A small text-conditioned image diffusion model, trained from scratch.
Model: 32-pixel images, arch uvit, text encoder width 128, text encoder layers 12, text encoder norm layernorm_no_bias, text encoder activation gelu, activation quick_gelu, layers 10.
Training: cautious_adamw at rate 0.0014, batches of 64.
Data: trained on rendered made-up planets, 3.4 epochs.
Rows from block 7 of the denoiser of a small text-conditioned image diffusion model, named by matrix and row number. Rows with one number belong to one neuron. Each number is 500 + 25 x the weight over its row's rms, rounded and kept within 0 to 999. All counts start at 0. Numbers have three digits each.
After each neuron's rows are labels from the 100 images, of 14976 (inputs lightly noised), where the neuron reaches its highest value: "strongest on" is what is common among them. Only what is clearly more common there than usual is listed. The data: rendered made-up planets.
# fc1: MLP up (model.blocks.7.mlp.fc1.weight, 512x128), inputs 0-127
# fc2: MLP down (model.blocks.7.mlp.fc2.weight, 128x512, transposed), outputs 0-127

fc1.391:481497443492500505479496512439508482475505537478532470494467508531511456488520496550488506454509518499509504520518480500514465481490505481508513522479498526521521482509470530510476515503518509494507541531523486457506555492509491462540472485478520491506521461493484499472529476528514502480520534488538499466508514512531489465455538483486511508487490500469409519525460539527503460531495
fc2.391:472500576516480465518505498506498554497510504489463498483487485507508496531545505462523504541502480491499526521530494462475452496485550541418516495493506486526494460540457494484508496498487533470492476463487523502494459470469480490476491501502485452490513523482501519496491474487509527486492524521487478530509471508502488496501551492525538466476514547495500498513515455542484525471515
strongest on: polar caps; desert world; lava world

fc1.310:519498489487474442541506502482489497486472536472486495479478473525516499489478494453523537504495492500523479474469511467507537528504509479513479495509536496487486559490537533529506513505522495521499509523483503517506497512510501483548531480536531524517455484472525463498457462496571460483486538512483494547473457499489475477507517520500513489539510537479528450502469499547457487503519
fc2.310:511508490482498499521486515515476514496498495504529484515540468491505523463484485469481495445494486522530534487552476530485497486471523552452467494476505544494510479477449501543505507535489504476529519463481523461490466472465469494529512464505518509526478526478471536492509469508533476516520500528522478516514466512473541427498486543525464519485516523504490493473465485502481480485543
strongest on: full; cracked ice world; banded gas giant

fc1.38:520555492474534450500514556463504489505455473518521501530484485535466473498493537491489524498530531512501517540478522460500519490503461503510503476482490504521508530531495484494489512535512509484566541503478474478525503523505515443531518474537522531517509481472501473477500520527515531488460523489497496510515491555552527516508513502489528466517484529505457444506500518505463482519500
fc2.38:460539470499496489496498496516507517473511528483484529515517494515480494551481508458520492495490507537538509511488469502508512473519499479520445491474467457535487497514471491537502492461525537569561488481509494526465497483479492533535499488505500521490496530521491511486501502495535457510498475469473498486526516507536503492494511547536490453471513501534504557492452475486446518458528
strongest on: ocean world; full

fc1.499:498520499479494467515501483484489502484490516495503450489503485508514507520467456466509534542483482535513532438515500456517492492490489454479465567513534529487497595486507505533499490517538488542484519520522511533492491519526535492489501488494490506496518483491508465526502458513503488515506492480504495537489439517483521514514488515496498444507488499518486450520487570497476509526498
fc2.499:528470464455487490529478530496511473495525500456505505504492502513523467462486514483495493401504456519516508491521483495463502488472499520507513480477501558487515459485479505548517556509482484428504519506504505437498488483493483513526489483487526503514497532504503481493497470508514483498530529530491493463492511472494504472511506506504478513552507503456461492463442492494503477470482
strongest on: full; desert world

fc1.384:521484489456496461507474553497504505489506501471481512508474540459562521461483504453508543499535450487460516490507512503549504518488481474483463503481493532521493514463553528521500505516510493487527531531534485515462496547504477497483478486527489506467503484520545442475498499513483493530455488525483518513480482473542493500494530468517484486535471510506466487491510506508486450508468
fc2.384:500474473539505497464454499508512478498504470500535466511537503507511472487466480516499470500527453492487510548483507492484508480482492539494496507505527444507492457503521505449505484576474485418502521507511531542486489538439511583485483461509493497516508507518497502481514521503508499533540475510471491470483500508479547516504483495502494469486506501514492487522531512514494494529486
strongest on: banded gas giant; full

fc1.467:518466443493469477511512488509505465512465497514480502494486527516508485522521503485505489487537515536528493466512488449481443520448502475521437503496523508520510501520473553509501540475520509544518472517470447490552491518513468463468507467455514510525509483496527473447512517511487478514507490476527521476480474496519536513490501458523499515516481529515513481528511515517446494510533
fc2.467:486524547488509529486523526469497521509459511482494474502446521479507481470483503547495535498485520474486517538517526524538554565540489511498540499531490511482504509484489475520510495490482531503490537502480483487530536495471511509503483527539472526532508492484482503535460540503500558501440502524486505532499507481497430464488509486472469504554495515473513498501512493529532484496483
strongest on: lava world

fc1.241:518476447514475529491442503508475467507473491508485456528507488520479441477489506477502468479514551514515496479487446475502461524528505523530456520483475529514498478483519505501509534478530461509491549500488486512529514510534474486537483445494501505521520492486490503493503494533494547531511478491552529473496477505525513491476494503456505488511445525508490508520509485534476454546518
fc2.241:527453554479492455514529484519490493510516477511457495469496494543481527514484485492499507508480533516479523501493446496471491506534482486469481495478506578480489555522484492495485508465485536496511494502510490492485574479519534460485483530503479501501516510505505503502508434469471484503491559489510503477499503485482531517520508493503540486570466519483479499459503524517528492478522
strongest on: ocean world

fc1.100:443509509475495514492516518490489501471428534510475491487505502529546463523519474549513480521512485470541530491506496497478502532476490541470442493511523531476489505528508511473463494519487549503489488477484515466493453510503488512493551468518488492496538477494457490526508511525486484522511424522526526502494515496476476465512487486518505538512514483531505514496496525453481521463542
fc2.100:529520499497535486502510497538515488480524491503518499458528473500443517516481493470479498514482509493488514509492492482547518493517478469477537507489527495504488535502507495505532494515483447489461528533539487508570494528526491505554528524512513506499524513483541505478500499438507471494473526466496501471541475516503533518511550466491504469480482552549461480455472497505505494539459
strongest on: rings; lava world

fc1.138:488473480502503491535517529464520490474519522415528442467481493476547526522520525499522511513475480437481532518526512526537519482512516523479508483528505551511506468495511505525557521476477524512487515500514496489542498517502501469492513508529507497470521460490468494486523519505506528480548518490521448483516497468531484512460565490498479481508469525495475539480505502515490500501514
fc2.138:484469482519498513459499463523475542506493484566522558531520489543498518486459478538481491515519511549548483484484502492473510496485480489558491513490489438485490522484510505483480509521507493491503495506506512522456509490502506527501467492470499512512479514525512529515497504533497478519512465500482523489498499531465473503529414523495491533469522431508513462527533522476509499475500
strongest on: lava world

fc1.459:539505463465466473476499488514479469533473471488479518505495511502511460514498487530521483501502524438523499526504466509470515504477526505482470489519493554479549493499503503514476505411501529538508518471518507498510485467524525490417496506502521522530472486466456477486506464521479522528506473502563509469524510485496546511494495475506516530516499464513501533511497525495514500516491
fc2.459:516548470497526470509499534536487524506457537507538437494517469516502502486478501504506513459525468530498499485503504505549527508486484504527499512467446521521512508485490498526528472554512523510491530506490487483515509555461486552540514481492505524500521524495544520513484499472517421517467495491483484498491501449488507472489489497478475445510525497486521489463514465503489467494467
strongest on: lava world

fc1.264:521502465458511483493535463482506496487455488491507495512485527529519502481532485457489540522482491472484458444498506466521464471483462454519509536504461519468481560513492501500491496512508464550483482529531497513494521504505507472480485519449461482517541474526508460514488489498476506524523515472506536512493494525499507518475533471443469481494482448451501502497499540473514483486485
fc2.264:505473428512480513477484501507497468499521527537513463513521523496524443505531539525508480472489512502454483510481482537469480486509507528521524516491502536512521458480516523516495490490503486485454473497477511461470500498541489546514485482501553479490497521471461537491486539546494515454539507529530506486479544517471497499511449517493483533512502495459547496515492517511496526475456
strongest on: banded gas giant; desert world

fc1.226:534487466459495523490512571509528487510492491530549519508529509427484483486487490522507510469535478515523513464513507480466531542513517497506514479509511526482458501503510463557530492512488504495527530504493485447488490495482491498471469504463543521540493491510498466494500508500472446519515508501536484460517494479533474494506481488487475530525509472522442472487511526458520483535482
fc2.226:523511509512515492518532473481496502511492523445453428504474477498503465498519528474508537488482528511483497529501505507513486489477494494516457516485479497494498421507443520477512500491527540494497441505478479537510498493522513471505535492519495500505502514510515510477484450509556537508492510510480509524486492492493501511466557475498502457503496547456507544516470474543509465456505
strongest on: moons: three

fc1.161:510495533507492490491512483448500485473478549498484456520445513494500489479532509438497462525520554503495474485507516485479513530494478495528477542504531484488458576534516506471432479477523483543486525512500478484498509533508527480532486522523476506489513492511491469519507508539489510477520483544478473524535515491487472494509493467481478462505463483452509505527519484522523513471497
fc2.161:485457407526536495528476492525489483506494475506531554518513471490478517502478479555488494512489492500487467518488476506472501490516499508515495493495445525468509494495522506546488556539506491483496471461540533493497469482485466483521504519518559489485457498468461528503479473490484481512503504505540506504450489518481501483496517494514490531470507486480498485483465540434480499486493
strongest on: ocean world; gibbous

fc1.170:537539490451531507500535503437498479479487482419519512490499515491489504478532488462508499476521520470524498470469492498468517544515443508512470524524511499455461558466484475503501475514517499503529535482496478519461464474489508472526476499462496508517506503518501492505519486538527521538485503489489509487499494498492474521491485503440475503527539540515525520495477516451498528527488
fc2.170:501480534506471480503476549460513483476527524542512492516487539481486454515525513499549452492481461492495480521528466523503501495490544520482542495491514536532564469503499504524522484490538526485530530484477516476477468526532483504511509454530515476480496487473452485504469504509478490422530514517524474488508540520514487519503489507527477505469516508486494533515525502524466538493494
strongest on: crescent

fc1.487:533506467465503517487478494500541473499506489515472506512503511496563477546490515472517475472520499491525521497558517504491503499504485521503459515497524545501469454472505485586518565470496520487463417491488508475484487506489464513493497504510518508503534498506496502477501478498515514481525495525495490499490522485507462509457518469509497489533534496483438536506459452485497499509483
fc2.487:480549500479486485499481486490482504480499492483527477485496521513482520491550452557507504495473480461485480461490462466494471481502534475454514511498547511509517554509498514422504501496516442515517572521491506502483459463510523454499494483466474486488490489486487484513493539493490485482496496501498502491521505498507533556535461525489495512461502513519498471488508539455494511541505
strongest on: glowing rim; lava world

fc1.454:481502482518461503480419544531507485517491527493469506507416520490530474520469550499520474505476478470529482511480508482484499554532503482504504487526490527493481473468489517523533518469495554518488491483484507478514461506506528513525488500522481503473454478508494494504482568528554538499536512498527510490499525492496473439472495497503493498481498484511487481528500506509511476522464
fc2.454:488535449511482527488539532535508508521557540503521489475515509485511450489510498506498515457526523514464468522495530493504492514503521522502523510498532482529495480510530499566531544463490519518534463508492461508488537456466470499502451514511533496482474537470515517479491530516506533492462534503484511516500501522527479502501469453508492553512502503458493507499483449510482491477457
strongest on: glowing rim; lava world; desert world

fc1.323:463544472517499486545514518488483514497485445520505481536472529474458509451493512485496553527517507497446470450515483481532454531466548495513483520524477520481517516486549547520512512515479476521517516533530450509492503524497521463463443499498497508489485490503518462479474508481497474503504511487531505518487489518499507479485522467486505473482435493467491504505487491468501462502498
fc2.323:516464494515515523465492477512505480535470479521528486517508467491516508506503498461479475528526490483494524483519509543473481546473494510501504510490523521477489494524525512466463524509449475494435471560521516451528522539468516550473504544506525477504491491491510520476532481486527512502530497530513497498538494504434512478504519466465499510562494497456494482516521479518552502513499
strongest on: cracked ice world

fc1.26:517527481492490497517513521520509475512529486503492494499513515541442507461524510456509491464536529520499511474511493485453443493522530490491474489491504499532480516522509492516519502518484468525507488527516450505483498499490517491515460471458513484498520473488534449442532480503487471513516486478503467489487501482503492512490497474491566481503427572524477474526430520501481508506493
fc2.26:510481498471524505522513473479503525506463504487508494531474530490546511486446485506487550501503482461508502516502553479500524536467490482501500479536500489468496472454496516490505530492518511480514501523463514489498516487494528480477533498504524521510485499522488499540478517520491561526477459522459531506453454507505478491456527485474477488526547465450492530496552478456534509458532
strongest on: cracked ice world; full

fc1.495:520511473500501493486508545465479477525434491519519526506486489503451479493488493547505509506516518504550472510522467508476494512512504522492531497496489520497509506499470496567531477534489561499446493490506513441498494506447489505514469480497546490487466483480491498490486463526500523471509497540548500491520506484509476480479480495458509509536551524489494472541432479506479486489480
fc2.495:451517560510500532495495514470540521495543474482483506511486495472500475536502511503515468521491477487499517516489509521464502504497483487535511490508514387506498487530509467467489480498485513502513489524534525523445465518458495523430482510540474495498520485536549474472512501483485484506510476497494494460539535499509487527523502499507493526448480512505476513527516520517507518527483
strongest on: rings; ocean world

fc1.69:484487497500501445516537498507517478495499532497505456494517503477524520545549513484527475474480514515518517527500514513528508495511482469504474471512524532518493438521443492497471517494524556514445469510511476502533488483511469499512499503489518508471536489440501500479523469469474454468521490475498472477523488476504456498482537457533507527530529523476472510486439523470514486500493
fc2.69:467491464515515543498527494486458534497491501542495574509505511546490506485486479530498492537506483460513444523489502495478490491537503513501477532490513460502520562498557519488521510467496473495506496465493501510502496497486499545560515503518494493505457514542483550531473540492526519509498496491491519493502513488513513469502471531481514515468511471532552494492561469477485508489532
strongest on: moons: three

fc1.381:511504513515472501515447516512488484507476464520456424475488530507480460532470490521532479483500508486468465468493505462517442531505517507492525525516490544516481479502507515560455508508495514481541490500457466511487472532522528465483524472468476486463503511511506472476516520503493532479491509519502459495513484536525523506519504472540504487537481531517478507533483535538530519483480
fc2.381:483407566523494497466483487507487514500511481483461483498527499557496526474508487475495488529519462493492506528470501484489498485527505518486502502480517446485481482508484485465510461493478508424512453478510542531494494490534501535485483489494452494512517544535511511503487516500474528512512513508470514516488508507465471553522507480495504490484539492482469548512480515528503517459524
strongest on: cracked ice world

fc1.491:506514509479460477535495507492502486507486525519494461462434536521532491562487545463506528506482526514502530477501486518473482539521500490486505521512473529542480549541486477507556478492515523517513525533431507467521477509495516486464438488508466532523462521483506490491538485499496489468515504458503486509481502503514498474487488487488490479523520514499547476508487516511515487543466
fc2.491:494474435528530526467515464519472550495508495454506486527543479527462505461505447531503485485516505495538472504517501513548514465480503535524473494463533469493516473481498527495507528483508474508501454470509524500534501518515495547548525499526525493495483516527482561509468534495533508522495498511509516499489481485471503514535477508496486480439491482481484525483506461505469498470529
strongest on: glowing rim; lava world

fc1.90:506528501484512509498501519512505471469478482496490471462505541503499482494499477465505516514537483505481495462510493487539455520523499477484496503467524570519506497488494497493502553510509460503477561544509493482466469529500522457513461493467490485461529474472478465493419467493514482497496489524506530514494446494477482529513510474484519423529524537503491494496481523492487483526504
fc2.90:468458478471471505478479507548469501499513494495512487512558499551548529491528490479494510484563429476510517434481461480467463495463540530475513486489534528503494515503487495488531514502483441519477492521487519469488469485514487520496455475468498504498490527503520536483492516512534485499545505515508522490509487524466512514493494496457476461472540499495496497498513505473525502479522
strongest on: full; cloud-covered world

fc1.257:548480456500450533545500546506519519507507506471494501519492497466478461499467548533527547478522490458467459487497516486476496490534491544486494516514474536479481538510476489469526512508526484520500484513496507457481449494445482498513484462453520485523507512504502494493531487512501486538495478481521490512474508496538479432500522503491513492497440562495500502508471503477491485507499
fc2.257:459522505506511495507507518504486549511526500460547507489467449529483510512520510503514524530479565517457513478454478461444470499518529505477505508502468489500501548507487521463475499504503447511514528507496494516537464473447547485506458511503473495488472485501507508469497510475565472491478523528498487507538467506479517506511547506503472478487504547503544483525483483510508495505518
strongest on: crescent

fc1.152:471543528528484519513527554494464500480504482499526499485505472503525536489544488476511532509472505481494511477518531528500533537487499457500465511533470483466511492529448510472534479525542514544534515526544497531483507481479480489477533494523442485512524461544538491519486533497520552523518483516534501544488499510463456482470487525520502477489489522499495491530522520488502476487483
fc2.152:545474428479500474501500511491513433499459507482489521536498489499495483506476499521486483466521487506503475500528461453465513498522501514494496491467489541498511504514525506541494537499490498469484520501513495465527488498515497469497497518474584489496521508457475456457465474495474471492502534500524501464504518473549515456455532452477492527517485471496478502500477529479505488524473
strongest on: banded gas giant

fc1.133:510482442501532508512490515494502496488482437521449504516441533489483504517501488526538525500499510471494472503495468492533418521478498491538470558519469502548463479468509541502475494493484503505503493521521466511520490482496505512477474488515501498507468480483511501472475515481517487536473486497508518504518510497523471504482483460496492466509422549490493507533479485485531444503490
fc2.133:488528520488550490496461500505525491510444462571477457522488485485508519557517462491511510528460504501496494519493469503494482505536487493453511511506473460522502531502495483422474472519497533487467520520481534515499509541476493528477538509512515476489520474520483499456511521457467475491516481521504512477494527531494534513511512480480469499526477522500492498520560481509529533478510
strongest on: cracked ice world; full

fc1.248:542501468490514547506525542474499495546483494497502472545491490476535504470542473499518536468510469442508457504485501488513482459502525496484477492490540513482497509499474502460487534521494502499522461493507500480519464471453436481493499508453515488504474471519480503497494445510520525514480497484510478513517489511513470471518578495478469515499494536476487509537503448488468511481528
fc2.248:447462480504522506464535491496514530512518521429493495485481470519498513511493500500501535508502509455474509549484535501466493510510498514498500529519455471501487448490525511488531508484479489453472444484485492556549501460496504518532486525477461491506522515497482526496441539468545517502473520510460499521498489466496484488481534475494488468468528498519529523471492465508517480520489
strongest on: crescent; cloud-covered world; cracked ice world

fc1.383:457520496517511509488494518506513506469523554496521526502456539498546525503538540520525489539527465505532464462500518483491481477518486455500496469495534472565484459519436496489502470448506504502490440471456487513525482483505508521503482496487466501484446491546510476506482555475548475489504482486503500514508531500520454476497517483477483496481508498501480504510488483487497511487490
fc2.383:558490484503506487496495489490476469519464469520489487505549496465478461519487482536478508461501538503492511531506465481499511487492501518464503470475463582462491494463509493532503505567496498443506533519513503461541492471523481451496537487514531501503528471456461521493499484507464528491493478494512523453520461501501528506460502492504514518529500536493479466496488504505495487532492
strongest on: cracked ice world

fc1.406:505489473491503475532476491477494473505465494515501457516502484493532435506475481522507489466486494507484543537518479520484518496520524529512468482502540519485492506480534476461536551517502497529466513496472500465522521541486471496524514472559541500543491495496505509488550451541518510501508500541546529447533497474536494512495503516488521539510472486527507474508537486513476469536488
fc2.406:528398476521505497484519499517521544492498496503497542494514489534493531482515517478501536537488524515454474485463507465455502507513497480488532510502464486475458524487510498528499431488505479490459462509489506494526498461552495502478463517434476492496504501498511533514509521503456495495509512502503520500460481553478467515493531448484485502509524522484487517515482508492522505477520
strongest on: ocean world; full

fc1.129:485559517469518463529538520487471508506481548564473494506456503528524537466543525539530489518519484504547458492510461474521503497508500476499462516491525501525516522540487502490480495467495539513477514499531505504460445511520478496465451488506481498491481473525524446509504494503477504536514464522535465506532490536512486471508475519493536498501499524454510526500497480499506478494501
fc2.129:482456478516461461492468498517477550514517499460535535434547471520521517510448497493478496470536500523471528515499531498468491492483533511484498453488476470490490487497501496517476512566463449464481484497516519470509551479496489474508482502492490491490529543499491526504502487515498470492502533505483506513467490491496510513497533461502502524506557458508456497480440505502500499527502
strongest on: banded gas giant; full

fc1.453:508499484477518474516521461466478477479477522501445503503488521549516457543503518505494534490491477446554483488530503515503481495459502458531474524521497497519511519495533546521524533491550495505468458508467489512538491541537494428500542493468540507489506529503497496500500516516499500481478520494532521520479490479537502509483497489443489478494449510467534483508498499480481468506480
fc2.453:495563492472482530450494481516464489504468498557503473502525477469488524484536508504445520463481528480515543496527460514500510497530503505509493506508472522492462501498473468478498474515462526553485490500495507497465507474511477510507527532474538501535550490450498517477509521505514490499517470490516491511540535529471491449507471552470477551502508509492530515502485547499498482496468
strongest on: banded gas giant; full

fc1.142:533496506490548489519516521498496503513486436482468481507452519470503481501516499523515517515534542478501472498533473454516463483488469473507512521510491514532511573505490491476475500512498473531538517493517464498479495474476496492454474519537476516498520500508504479481541511518464529524457445482501493485545524510554476524495498474479518466545492514509469483510541525493515536500458
fc2.142:434509488508502498502465487493531475499534495514475528527494518494516486542492473524548475525474494494489460547478490498493510478547499515494521464511464464529495450483490490494512525461524544523526495493512534550496522493515487513481462492527495509482491478518457481474490534528463506475522495493497523439434522509533497549506515510536501475467499478518489517509514503489480552471521
strongest on: full; cloud-covered world

fc1.399:486545498490493476540484531475474495516468444515496490538511503495520488477500501537500534477494484465491469491468452493503439491516502516515497478507485527499510500483513497544565496523491536503557528475531508487482459478479448457453472479526511505500492499493489493488492499530478502523506487505559522519486522528501459439496521524485484495504526495482512500528490545458464461481505
fc2.399:478446530534489508490533512520480566533510514496535554498504474505498521489487518494483504581529515529459510460502531523483506522463509485499529507496476473471503522513534501506484485506481456491454485506508495497548515529491529567478477541467477506497483495503534523498499468473529465494507523513508484539490479498450486474503508473510502521483524486482530468503497473535516481526476
strongest on: rings; cracked ice world

fc1.63:504508466493478493468506521494453495482482529466508484499514526428470479491469528484513512476530534488465536441475474521530497476514532574474438535509467527521481514511515518476459485504513481504551501491519517502505466486473489497503523478482528487489507488487493481502505465482520484495484466518524480506497532533532510461520464533477500471497493532528497462534482512455478517496482
fc2.63:446561525488537528477523484489487534501495486474472497519466500533480493510549497505507530505486532425453537517473506506464457491513503484504477501525463473500503496507516527453477512492505482473500480489514486508556466464500544455529514500488470493511507507509480536473468533510563560520505498488493502522535479508497521497471536519486493507477502501514529509487469480476500475519502
strongest on: crescent; lava world

fc1.312:491546527522523494501522519483467477511498526497518477535485519505472469513509560514515528483527554481523492493457518514490507484499506470544513498514494528484522535495506511565476502495492485532542474484543480481449502497550552466512527442491522516486529479516524476476509456539503502525526482482510516508487474475534531502481521501518518503501491505496498545496444496493474536538481
fc2.312:483470573506464521477534499483478494522532496546497490553540502513518494526518514505487497503520481469501567506488514535450507493510501517511464485492495511474495504485484472505502475478471485464560430446512524482458500486528508494523532492485480508525527507496489514491509492537492515497531482499494490498507504483475523524481495561523489517495542477487539553470472504506481546498509
strongest on: cracked ice world; full

fc1.93:473507479513476523520477528490521489514480504466503491523476509484532492447512484518478532474511489455478511497531537497488471487499508527493461491522489526504474460480509513519542564499466506463543496469521480501519491469476488499540529485519494519499518493523484505468464558532525524477553553531501532528495508499527475480437521482491477474497489486494450453485455513497511480500502
fc2.93:536495501520516452528511518530508507503467530535541463493523483496491507540463524475524495509480476567514509496495482481526502478491503474482494524454490517536513512515471506518507439562539504497465504499476525499496497550495467549497525470471531481475492507500543505494539465441463430490494466496500459467510478501521529490511511500501517509498517539500487497521518486502482496500492
strongest on: glowing rim; lava world

fc1.263:484536480521512515507480450474505498497500514454532407472530488497486496453579509492522493486485525502494517480514478541499478479487492494491484473475523476504511478480423511466483458494502481512512493463505489478506533537461451484516483498525509510516512504536534490504529504536522519498502483548504493491459504492479502508486533513500487503490484555510461524524493528510482485476521
fc2.263:505463492496510488474507530516514522498476507507473575526505506496489508500474469500495477500542440468516486509519509431507508514517520506451536508487494514512489530506563495551537524509488495458513569517516528481498470489489500514477501496482505490494503510483489491537458560468458480490492494482494507472534496492526487477493481451490502521498537443522463485486517495464502511526480
strongest on: crescent; cloud-covered world; desert world

fc1.145:531514471473547517481503506492525474472474497477505517504518493461490515489510482512491455498533520443460549510485522510495477476519477496505475485519519503489480468489508507502531473491480476487435482487526483509539454494461450519521485504452472494516540522496513470479503511463520490522474497511504487519536498515526489511493482483478464516510562503526480494512474488404506495472465
fc2.145:527512566510488509517501554452517483492517512537482458490481550472511465515536525462538485461482467522500508487517447545525498502509517492479511492492524530519554474506498502512488458493527540497515526507485505452478499541527503510508534472532538479487479487500479498529497481506473552447524527512522481484505536502528497497490510503498506515522489543465501511507528483552498486481500
strongest on: crescent

fc1.12:514546498481518517534447536478494468497493504514465508487510486451472486500510510510502484449496444491467502488488503519498503489523539482488473493526506523475481463487549504551548500470475531471500484487494509491472481487471463477496535517498538511530483521480470477480526534512491503519538518533518526522507537494523518435470508479477472552495476461475479511470499529483525517457486
fc2.12:469491559484516507458534508510516531494505492479543500513496510558514496539462539505490545539506566515496519499500518511484526507502476503527503474486469489490495522522440463483509525559495477498508515524493489512533543469499553507494446522501455536506531522504525504496478492508527518494481487481449505490498473483498481532526519498494506443532526550495528477514484498498517497507491
strongest on: moons: three

fc1.128:507506492463492498499494552475525477487504507539543485483470468456530485517507507484503565480490514516490491473493505508458490532488502498456510487513493489487463541504440494538543472523497531508510542539468486467502512493449494455454458514478515539523511495476533469459489492499492487513477501488520501491499505499547525462464496496489485516517529482507466487506471539439516495478483
fc2.128:509528452527511516486499441489472505470494496481427521513510512509462451490566501488515468484486538463506479515523488506542500470499514509514441515482517513509522499490569551490501524468523475507494478496516511502514483511555485521543544486517521480494480515512470539522489544522513551503502487489509506509521510489503513473501499520502535500463461494507523517514495457509463487506504
strongest on: moons: three

fc1.445:501471493512474478541471499533516466542487482469485453449530523478547487501519501518512512490515514434453486474460507506521491468465496513522513479500469522456528486481515510508511474508490530502530459498548484475492498510508496513517513467488475509469514485531527474487533529524461504483494497505493511510488519419501538494451493467541497474544472503525515501502466541500492491522493
fc2.445:493448504514479502449531492511469515532517489573510527547523520527475502507475478481480464515553490507524500500463509492475494500513498494533534505472486446499485507497501482522499542494479538477503449515513510532469533481504506504484484510488523488490508503510505522488475520510466473487516466470495519464562519526490478519513442501497510538477512425488458514512541523488494521517489
strongest on: lava world; glowing rim; full

fc1.409:480558464520497519481484470497497485496483506487537489491486482465475480457521476494531472512462515503515472486478447499529504512523524469499486479433530526485513489516472540486458534499498544519533489544531489511514546452482523494499498487512491525471456455493509504471480497507562490516494458524545503498523514515480503478483469487519486506488501497529458463503467540514518484493536
fc2.409:534525534489493488506541480477507508499511502502500501485520516503471553501489463480483499462513479462538463490525536520543508479453495444508522488480501485514485437508446503482513520511521553496503494548490489496495523466517531439511530491457522485491515512515508512521504527479462489504509509465480517463496506503519498545521447501479537506470530476497443501499483536461498496515476
strongest on: polar caps; full; lava world; kind: desert world

fc1.468:493486459508516518469534490523504498494479519486510543481524515508502464509483526571526496506568490508526505502493472481493543455490491454516531458520506498490528492499461536544444503501540474497494509472524476502504452466539504509514500483499494515497477484524498463484492538534540497504506487538509551514497512486497485491500493485496525491514534541496523480518421499474505457480494
fc2.468:502469543508516522518523495498533513518493486569499461549515511490519524510538466512484509518504458492534458469514490516507487483484488522476500501508509530485491505474499478523488466543489487414506504487492523505503473478525492481471539476501521497520491414496465512487533477511486486484557454504507482505534471516471506513482507535531491517495508527524514463500497478515495531528546
strongest on: rings; cratered rock

fc1.30:480533499521473474504524475514505485488500523482500507518485524504572502511532482535523483470513484456522511519501503511511453477464517483515473476510480517517507486532464512501510530485468582505504474495537481505491492497479494476545463461495508518492499479488530465515498568515501516502496518510529478501486512527524501444509505502552530503538485474529491475534468547454470486467473
fc2.30:487532500529506476478469476497493551504538469536517512537514520507466503502501486465509541524515544478454483513497494461492473522507525500523467507488476447502473539487506519526528507539493508492556502522507501520428490489533520461505458497498459494478487526483507540485466525501501489504477524496469522522481473556501503512512477451506447473461517487468512518499489460476484502501515
strongest on: glowing rim; lava world

fc1.57:468538492494468464514501527494506509493511512457460478544470555494552538491550497484533531503473474502449486446481509502508470494473503463525439485495484505526498486492491498539510497463526543548528520528498505487501493503544460484461451473494509530476492492540536488483489469498458501499457497493520491515506512516535473461490494522497503486478494506479522525518516490485497476472508
fc2.57:498498439484487467510470476499487485481538498464484549485503496490526540464482488464490518490489464507505524484513504431487487509493506474485460488535484479492493474484566523535489499490509495524542488511533515484467468519478526522500517489455496501502504529483487499520527449482502455520511549513512495519491497533516534516477554499501480507475495446496496531483436506448497478487492
strongest on: banded gas giant